Rows from block 2 of the fusion encoder, named by matrix and row number. Rows with one number belong to one neuron. Each number is 128 + 32 x the weight over the matrix's rms, rounded and kept within 0 to 255. All counts start at 0. Numbers have three digits each.
# fc1: MLP up (fusion_encoder.blocks.2.mlp.fc1.weight, 640x320), inputs 0-79
# fc2: MLP down (fusion_encoder.blocks.2.mlp.fc2.weight, 320x640, transposed), outputs 0-79
fc1.491:203136111169106147186121211189216071179161145139167180125151127081198093054078103153068153127151130116071139130151126138086135084088154114120207172146146171097008097117160120178222157200076210120087101084025087119107139134061188120184116068
fc2.491:072083136052105080124078137128111116097157150134126119117106129152085112116148164143126097125117109100139128120141168116203067183127160162196142118077073088135175136125183183105166032137169115084144144122095131128091137138178069090108151127
fc1.492:130203096101139146115121096121144114158157135125125129116136099121164164113133140151122186072128126081151125111123088154133163145126119140072133141162114123157146214133143086097248168146134167113159147147152123133103150071099157155124118165
fc2.492:139154119170171172123181170104148135105153137113103181102106152101116167151116142074096134155123138158155152182135179067102132134117061131121144100123108091108131088044099134178143134121152140135145124133120130129176155175172083105124088167
fc1.493:151088138116152175118078151125140160092176135086128121141098120137111095173157135138156145103093191161115065141105176154137187118077108148135116180088090201129133156092088095092147064152135097190146126155134159128172145134103179193165106170
fc2.493:158136113153127105178130167118188114160139150142120159112106119083174118061118156133169137158163153137141188079153129102076105157112144099089105100122177069120122097140141102181089187123085118122081102094163141141140084145119124114110159163
fc1.494:142077109117163008108191238146150167169119101043118222051066139085232031202127000106060142130056096132020182224097201061097145067113088033091097084184186133204126137071079150104128190157116095061148185037102086133209096138125194152173140158
fc2.494:173104112124118122130068126117108093151145124091119168125167089076087169092133138156099133125102117141127134181133122174112068125181145092115162147094094131109170100115162176136151081067117147121124170164126107113112136157152079112191142141
fc1.495:121072111170174087183070141168134126172139213135097055099146086146176083139110026131157181124068172150183170064130089127148131120116162109124137119197141081160173096131095098149177180103106140101186144109138092229084125182177180094136147107
fc2.495:151157135140146141163115143146105171106115126075131136083117083098084092140138170127139088161072085097152156203075114159114137082123130105124138178110128113127099148105148182121132081147151166100122131150081122093134112144158134127140138176
fc1.496:131118144189177113181111104114158152091086150127150115182110130138120127147122097132124119099180133129071099156158152100112118122102080085136100162128081148119105119137120136042158120136087159141159133175084175109156104083113130098170144079
fc2.496:068157165086073114148146172097169085235141097159143165144088136133110103157121073160090097096138137067179162087120081156198101114109135133082115080093148141121123128123118149118131150062154109135091064156159146164166096155141105128102148148
fc1.497:098113083142153137204128113122156144159165118089108092122150114090130111137136109138097111148107152197126194108079136124108140140119142136216116105126153161130181135122119132077113117029174135137131117161135163105102137106122162119104106148
fc2.497:178109117078120154100147144113089136155097097121126122076126125131112154099189109097196151088135089068141051195125083169165064157162085115065122140171129127126082179050125084199145181171117130165092119101193074149169084114150087129161128178
fc1.498:101147103160087095128127137134124129146173103160166103082158125164143175138102101095062137148156109162171125100123129060152117145115109096141148135139098163149132084145146149154135121121055110141165109143095116101100115115140184107141146152
fc2.498:137104086086095150156144115110123110134161125108140162144165083128175084124164167127101105140140106117107093150147161154145130128102114165087163110093087120157142092085131118060135141113184156132118171079207102169141160139090105132148166115
fc1.499:116084149142119109111124101117128095151149170098091099122128143090113173109109117164130163113074105136094143087150081084134139158135119112142131090143095106065100142116149172125131120141092131141131136127144135144132185136160119138111144142
fc2.499:154144120180133082127151178141126121128189091150158083118120083128132095147169140165140122149184072128133116103144147180112150114128120140112125147121156127149178148196123097106131176107131167131052088101145141130115118094135137098158095086
fc1.500:182081149111123116099099106143079135057186136069177104096088100079094167110091146120107161181168153078137133163166140093088152050127134166173128192163141116183129128159145122194096105122191130178048094139127162119131101185049135140095071185
fc2.500:128130123137136149140118101117132159181121084117120108115147095102139089143129179170139108134111122189152139073101090134157111179213164181098099102136130101089153093126177160112180116116135102146154135151102099125166137057168081092155096096
fc1.501:114096104122129114178162142118114115191149106109108101115111166140069140134165170099124158122113134146105141123118077134096110148173160130107119140103131164103121132141130104100046106145140105152129133118110132060125075100145181209113161130
fc2.501:139144106098116136114128141147137111056067139144166138089117122085120178167145067084152155117165171133104166044132163161116190131046159124136106124169119142138106117077146122155189113165099123115082087159158061196166096126136123107142133104
fc1.502:109105118095136145155119111115097122157097133084188148119123129165121155106134131150110122167104161114146135133114150188132097120141173128134131125134133116147112095151167106123105101102128096147117171167122113140136129117117099138137148074
fc2.502:143108111128126169097076087125142089155152095180074119141150167132116124152142158119112137146172158098146152102141153109142129102139129133102138084084126127125134167096146123060132149144179101149148049093100130128191183109159114101147112181
fc1.503:154128086113119100087139132056117104121083098092169123103159076136096085151110105143150091154095151064095174063180137106169086207129105183141108182143120105153139190194136125149171081148114157015109152118153193154143105107164094044187109104
fc2.503:117041159167160089120138111188144157106092118106151111142100178073130164133152111107112151147132110113151101101044090139127173112161158172132140103122121180092142113112070078087127150133100157150127109160087142148211156146111127124109125150
fc1.504:201160132153066094122126102129167172130138149113142162144160138171109098104129111109162029158103115158092184228112109158134201083133109178101126153178148117088088117120141118141170134100145151103147157139093066183125188127150152120107204104
fc2.504:107059137225066129136109136171108114072134131142101123149157104179155113184174176098119158137155112126167098075155123137157139219099148121107128076082108157100149190139110132130101164078079129109108126157161153075140073128144136145170138155
fc1.505:099163100130173127132133158092143136119165146098159117107142130157115136099108097141091161095072135162140117097177165105140068106115135135175160190144110182093132146116126152154159108163135132100101123107089098124154086166135099165125127080
fc2.505:106142108100116079124185109182106163112095158140088157129151109146112089117131126169175064157215182109139138158160214159153144074083184131150097113126095175170139118147158149158144129192113167159130085246134175123168087084107096141116110125
fc1.506:109132109158136115138126152181134136160128083167108170163090144169062100130142096132114118084148141130148099142120148154084127116147112132149143114165136132115155123149105123146146135142136121109162106163074077121088133136113096143113124162
fc2.506:116103167106069125095105158105124117102113175140107097094183123125117132099112140143120167131156117085126128083145091150135124139114154146127082131198061146101123161157148097121136116140138113048090130147120157133135144140095196115152101090
fc1.507:133116097166130169106141161107156103165046119092123132110091182086123151108083160095151165061090083112120137163153079176181154141114146088116134146142139190093180136164148141081175115110142102089130172102139144130158113096126146119196149124
fc2.507:118088159128098115129086146193161114141152159128149151142146130148106127107119141172143131190105148105122121097128197111111088162114137160105093126132150137104162071154127123147139126115146146119093143179111163139123129093162148129098113127
fc1.508:158100173184098128141159082146112125125186085117169150185167139166152104123113076098120121129115099063130159175107121123108134098159122140191178102149223111095157048122134124138111141052071090185135193135077122136147108190091130163123168203
fc2.508:092144148076143157126099165116112121084194116129083082111149115081064146096160171175132145179136147163143101106096108121174083171139220149074135149159105087110169127151084136186137132150097107101156127073052118100105181081165151150147101153
fc1.509:105098099099090116163165084140127108108134144094129143100122078113170176119097134181152123146116139146108111136131167174086147092099146194137147141146125116143069168123161088141128152105212158105168135111138093109109151147176113135122175056
fc2.509:128094137155143156095085081118118113208133110090125112127074137130164145120131130071090174151096112145174100157097122115100088159185113013141116121132126146123156083114085136108120186150091099163153106172158166129096097106107107124120147177
fc1.510:137176158179141179182145167128172100158136143142133174138149131104139104136097124192154055179169101134140180139156069159149145122140108109077119117072073142140151099163172148135107129052110106138153113136126115132120094175155093165169106087
fc2.510:100154165063168035126127067144076148110154165172108161074100156124177088152086130086096125165160121162137178144083116115133141134155115164126187128097133057046063147111146165153159104070163130153130055126154115123150131130094087169118101095
fc1.511:135066033043103054226147213075145180216102043083110188110149165119231094083184093186000063116079086179125108214120147084142151115158215098222060116086171189090173105064109035094255158155000144076186210034126091245155131104095103206150164149
fc2.511:163104125178112136213126101107146149131096126156160187139122140113153115103139093084086151135143118105105122144085089125095165101030168127168100116150084170166119131106160129124161119133121119129182135085197128110175142147113155150147122100
fc1.512:090136186120174139123104136111160145084147154123128131139120157107094164064157152110104132124129159108181088107147112095141138167170128144129137083182126057094087127090127163093141169055106098178149135085112092160127115172158150072173089135
fc2.512:132114089154128146116156137120096127103086078177097106111109081112170130170123142109193187148069103151137150165136175091155095099066128131117141108115195137141149051098127118161110129147201168095094128142111167130153112097131138165138148126
fc1.513:136137144155128093133145082062080118146202119190139116134146114119125118152075073132123164114161096094142122118125156157127161128172139097161122107173125166170151089175123095120138098114108131146114112170159114157130124109099139109159114111
fc2.513:073150198154167085106138145164143162120089069102112107148100125126179114136126148101134105140090135125119125166119130099130135114119073185122140143158138140170159170124129180140102071066094113132134141146104115136171163185163189174142120138
fc1.514:115101132183149129172126093141153123137132111056125144113143156125122109119120117179123111135150102124111126088109117061149118090138110127171138128134080145114140114118121153114137105124125117113125152128126147152159130123173140163124144140
fc2.514:158119153112109123094127145131146153157126128143160125142082122137131136112097095169150135172066075154087161100138147151153122127103107072110100081084208128087155148112109017151095154131118107140117106133138138143124114166162164137133118098
fc1.515:111129130096131189126154101121132091117151129136171128099132115127162140081130175123131143088154172091130071097115117132094137166119120172151061126116144133143116120188149095164151146100101129127137117183139126123105115063134092119143111112
fc2.515:138093127176114126116129137141141146095189128134141101151119117154146124142160127148126089125117083132146152178103161085151063150195139094094131096077105122149135102099130162114122120145123100115100129162113137156170161117115115129142110125
fc1.516:156137114145147145081137140161116139170173120209138161161110069127184138158094116124117119158165112160064126169136140127167159134135147157171107216158114158112093170136173135113079182085150095147142107094102145075103142127129136160133131119
fc2.516:079182079076149101186109062109089149103115146125140128097164099131149073132097050138127094062111129112134151165132079135104122161100111155104177080105122120113127101091146171118162101101146113146151169183147132111095088083114138130127132152
fc1.517:205180186126129122125082124165154106132063094188071105066127145116103129112123130179126135181123143091112164118132089124146126147119078064095136108158101182181180088148141149117113129084174181158148178121125138151103139139157183181102060135
fc2.517:107076114121110106064115100135071128092134193109127139188112069133145130157099167131142107107142138162129063194147094097144068125070145095173100092136169141082117128105052098138063154101105147105118085144187130098186214125183112074105174125
fc1.518:131110144116157141085196176182154128099100179104130129090120184139115111125114154160112100154163131165130107075141097124123105104095099131150115110181108108123134120106108110121119107128075081149081135168131077122116115134182143137164081035
fc2.518:125092103127147155081066097092069148134137085085153098124129130108129115130151091122170130145121146130129161134128128094131133153116107145107123128152140172166138118115108157123190076122124131063098135088144131119153178078091122114118185137
fc1.519:137120099128098107132150093110103169113090121178123102035106128140090105154084163120076178135124126177095114105105099122106090164148139098108140045141175088094090148185161100142166140098179153148193108052139105145121133046214115111107106115
fc2.519:115146113110202143072147104131171103135125119148125160150120172146145126073124136137202092107134163119146132145053121098196176076121135138184116184130087127218166143101159110080149117128106117137116115203130136069108157177139118119100116132
fc1.520:093077158105108222203116122180189159161118138124088114174160138080129135162176186173115038071101156126152179209160057172116100160124117142173123161173144139145093126104176174150127156149062091140149085147157118117196148153088164109114128057
fc2.520:138124133072128101109117132145115118122132094114120106149098136200142135102121139119132150112138130149106149144138082120111163118133140098117106085076139129126134141117068114110155092075105138111148052177085109138125114114161106121156108124
fc1.521:158131116129119142120080138111141132117113110150193121098162122127162112145124140110091142100071103134103142105160106094070162170092109084165138129124085120140154090156123129061098120112098178085140161141126052056113099111134104167116123110
fc2.521:112185139141168100158125150136096101113042120113057114191085132167091155182205137095178101174122159167148172154052117152169094097121135109107193138136174082144116134064101183109129099135160113174138121123084106191122130135163146110170103119
fc1.522:119175104177149077138098080159094164133104126104151100120147194135154175119108158145132087127172125076153141087119175111124143072127114145121091188146143142130057133176109119147108120124153089105137101152130127124090115156152140100069121117
fc2.522:169182105104144117150081121059100149162110123141132142096129164117130121171153169099126146131109107112084154109129070143184110095073095146173145084118102120109177144109156118140141130092115180118112107138077173114107133131081125110155104154
fc1.523:137155161213195095156175093108098072095040114141198136119096118146161096152106121134119144111163134085135168131062163196148130121157171165193158154141175100068182164113120183168173241082128172137127062164089140133084099179162178145134132202
fc2.523:078097153135118184133084161099166120116139122110158093151109093120087136088134145088091110123121113149116046109172112146103157176122084129068146143132072169224210113148141141126102106162092088131149158115089043113043135077131118130141168138
fc1.524:129149143119172088095117134182087136091122112143199184121151111104131112142132166188146091124070149207138102165236114107132087111105155122115118074128088138115075135139114135127116213143112135111139229151105130077147071165161176188144083145
fc2.524:100102114111103156144131064160155129157129141098095151151110126118169087153164075099162066150127121072154121133077116099108139081150147097071151088120133139135150131096091113128085121182172176171081156129164137181132140141140104085109149103
fc1.525:071093110109141123121136127120093145109164142114091102087169111132064104112138113140106102122123145144166119163150117105126167164121130149091114112168128130125157141129150090157162146121145101146128166141168148130116116091134138138144126108
fc2.525:142143202089134168110154127119121102151124114134126103134103150130150129159165176131118159100076089097055113118124137140129137105151066078176189093168140140090105149125075151146116107118105120154169086160078122129158173080185194117123122138
fc1.526:143153180162137112122091158131106115119107131126111120127129102098107149115063140118074103141144134102140119141159133079105121137071113120105155112131126164146156111123142117184143100136138129122133117125096122065121106162109144170125121168
fc2.526:075127155154166102119125146118153121113127110167141191150142150136113113139140145110089171101152137137131140129074113131107140112162134119166101101108144090080132104119165160104083128103123119134090175160105137074129128108128125127176126083
fc1.527:148170149164081145182084129130144138177122097111102187115132141125161125104131163114114137073111125136117121134139120090082145131124143116140068106140112182138075143158160132120234086125126153114144117091135129145189150126147105169154108095
fc2.527:107131173094115061111153161137132110150147084107134068072168136113145147145143114146146104152158121111138102151117150124164074149104118150165139152149153116111137157138106111106095108124125091107150130163093109093104130116083127111110160168
fc1.528:117080133070121130133105137169117188105145078100151190136085145133150131053069142137108193170134154130140126218191108199123107155125153082150086215138139111163168124163175134085076130131046079137090154098175073189147105097113154117124109127
fc2.528:157141103149115120126136085077097101134148062162138130077128109102093157127123133130104108131074089113143106044135249090154102189099132147196116170149132148146149077158073117167135122121108125109149140155042135122108204165154144155163195157
fc1.529:155151150125095121084066113075170113143115132104073127126091118101119174175119145111112138121091092165146166143088101120101071141091143178054174132174092081141085164120158158111134212084148070146107168106120151110151144156094102175202141111
fc2.529:137146164094149120169130117150106135165143152121159169099136116149104129108137157102192143123131137113130125054112106088102089101134098098110067118106082142080168070135111129127104110119144165215136117148117115106137114102109140121141147156